config = dict(
    image_size=32,
    crop_scale_min=1,
    head_dim=64,
    qk_norm=False,
    moe='top_k',
    moe_every=2,
    loss='cross_entropy',
    lr=0.036,
    momentum=0.95,
    adamw_lr_other_params=0.0015,
    sam_rho=0.1,
    batch_size=128,
    epochs=3.9,
    lr_schedule='wsd_sqrt',
)
Rows from block 7 of a small image classifier, named by matrix and row number. Rows with one number within an expert belong to one neuron, the router's apart. Each number is 500 + 50 x the weight over its row's rms, rounded and kept within 0 to 999. All counts start at 0. Numbers have three digits each.
Before each expert's rows are labels from the 100 images, of 14976, where the router gives the expert most weight on average: "peak on" is the class under the peak. Only what is clearly more common there than usual is listed. The data: simulated fluorescence microscopy of cells. In brackets: how many of the 100, against the usual share in percent.
# router: router (model.blocks.7.mlp.router.weight, 4x192, trained with AdamW), inputs 0-95
# up: expert up (model.blocks.7.mlp.up, 4x48x192), inputs 0-95
# down: expert down (model.blocks.7.mlp.down, 4x192x48, transposed), outputs 0-95

# expert 3
peak on: cytoplasm (100 vs 31.5)
router.3:588495476540433478462550541536525539555478554436564491449514493493597532518426446442517494498441635441386567580576564460424538464495418539500442506555509531544564514571512441533509545491405519515487510483458469419513427473620596486550431482533507469477492451506393499440505484586514487623
up.0:581510598588428558529451479517521487498504509469545554485551480520483473498499465532544593508575543540538483471540501536562473542520511411489536381544468527458496508425462589462503428518520551466494474491470556584541448477586452543436720473505492511523573506533443490489546524464490392520
down.0:498523491522502548476477519482455599532516443563550474556475556478494457480417463578521449462465513517557492472527442456461453493505436506494519488476517508519570406432497440548428545471465468501517519536570583470452472489422483513551439521501476329555502514452434599560500518482496490584
up.1:437499574498546441478506468551499447519483466498500511521426542420533515464502620482504464513509438557572406577522481496534529444487487490433399489402566597483442431511507502512436544520497471529490529536533574601574462490480540516604378562498400445572576511583577382497438530525462613481
down.1:453557484521502521540509476404579508454468557418510396470488493595523451561547474463396611480507384508430512424517469431499549477484455506554561474537504486451527499513472463472614523451539502526566461618534576544520487511497545511467519486521482498473501538491431450533499449523467491441

# expert 2
peak on: cytoplasm (84 vs 31.5)
router.2:460396565472610456529506465534525487574491488544558518511541554451457508453504545482416478492577395468518519486472494433489485559542527646534542515449589440563467496492627572450485420518563535494505537516550470580559490496429486519427479527516519611531417569445582487519570403514533502471
up.0:551542496516500605501486411492473447505461539412521562412549567534440573542502512585498504462496522442553649560499583512453506463526464450459502480501475448479536499474557487448533482432420451465488516436511451524570457482445537454454580457499563589532578436399506577457384403478460556521
down.0:572465507581596410452547590488518471562481499476493569583493544516457372431543556544610439464484523539487439425436448463560470590502484501531510476529553533478497485499452510482512539530487491518458604492513580510438438435525521530560498552539491426496624545443497471565482589437577545512
up.1:480599468466557468501529442498573483498459395545529484583553507528513460473550518572528443525455516395523509594404516509514516491533483600508483532453511533543394518481563534538475571529524521478521511456551577541555491472501536544518497548540534474428469467499536480484422521573532460549
down.1:537461403460567502424423438520508520561395429527501539496468632439509458514444522540474502536455550516533478445480492494502455432479552516540487526491471534574578567502537487545395507448486517498503475458458500576537521471456542535494458428519597412489468503482486528520603539436479509522

# expert 1
peak on: nucleus (49 vs 2.8)
router.1:561494489462359527509435460445534568454533417497458514473499456514509445508470408570429530558464569552537408466500521587509519512437503359493535565551423507462478511507414497534518489498536472514492486460497516514395581430524488613558553524453471449498536506465425590555588537472435511461
up.0:511487505538432560498501488571521500453456548559425479496528534531459479462508459543578536527605446528486510424456508512519534549517413577533512535476522479475566473556585499484398470477492604464453436573549538523486455566496422476543525426513421469631496538450458481519472510519505447604
down.0:418472533433548593540564617570557501531435525492517472500479475391519488501591484450505515492422512544493577541538494477542516479485552555572446468557531495457533461513517471482477476491488407561483497396504540583527494586499539522417388477412392408494548489491493532479527445427493541495
up.1:537584524563487479482518567453498472496559468464425439420444515447563559526486457492482522481538497496491468593576486486502456460510491433461510502486572453499572496484465442410493495515482507452513515507456456471441453448558539426398499424520440581480516388533536492515497532444553467502
down.1:475524496531565456453574541493513547502507590494495469420445530489523528490468512482464574533530457492506558482520421508493412480506525612475507523543497527504503532592476547476515452471495533451508494576429469504520457526486511451539460449521519618432476482488407475487511504530469542534

# expert 0
peak on: cytoplasm (66 vs 31.5)
router.0:373588505492478541543557501456519471475514484460492472481577493564507562420525584499516474535512446508614531535571496446549496434551497487490413476528570566503491435568518483471493545475536516436531459478485581532508500561448520375510453489476477495468556474522577435538471587442528543520
up.0:628524478385424447466516529457485500481521510524440463543498464531535606469502450513543636488548522568455543511444530460409498563521519393464518489520499549536565435582540437506490462512446554512428430558494512423504491500565486444514445560502459544517540455427540541499463559522494550553
down.0:440449420514548503550573461466477498450475561532504645463558570472422438508534506529561469448457555433505512390472533539527501517472485586520545436593466492542569469540448439536523590530476544455514440437501471453460470367496461552558534464409518515514447402543454516455520531487484419422
up.1:441522486552523571585549418514530519519416425526497444486476464524443460466558507444536518510429592536556543539587571458473558412470476466497529527515463559549439497395566504454405482453567371588538556408566444624518431494503458485595468535449433533558565478587545466533451526523455383436
down.1:445486584540534475556442516481472441484526499440552424533520559357581481579491556510467475506473412546459489540555456513593540491458515490477507486434469502418498491550465590501563457498455511585480492590558500543542584619416547524456530510644455370503550474499542490501596562481468481455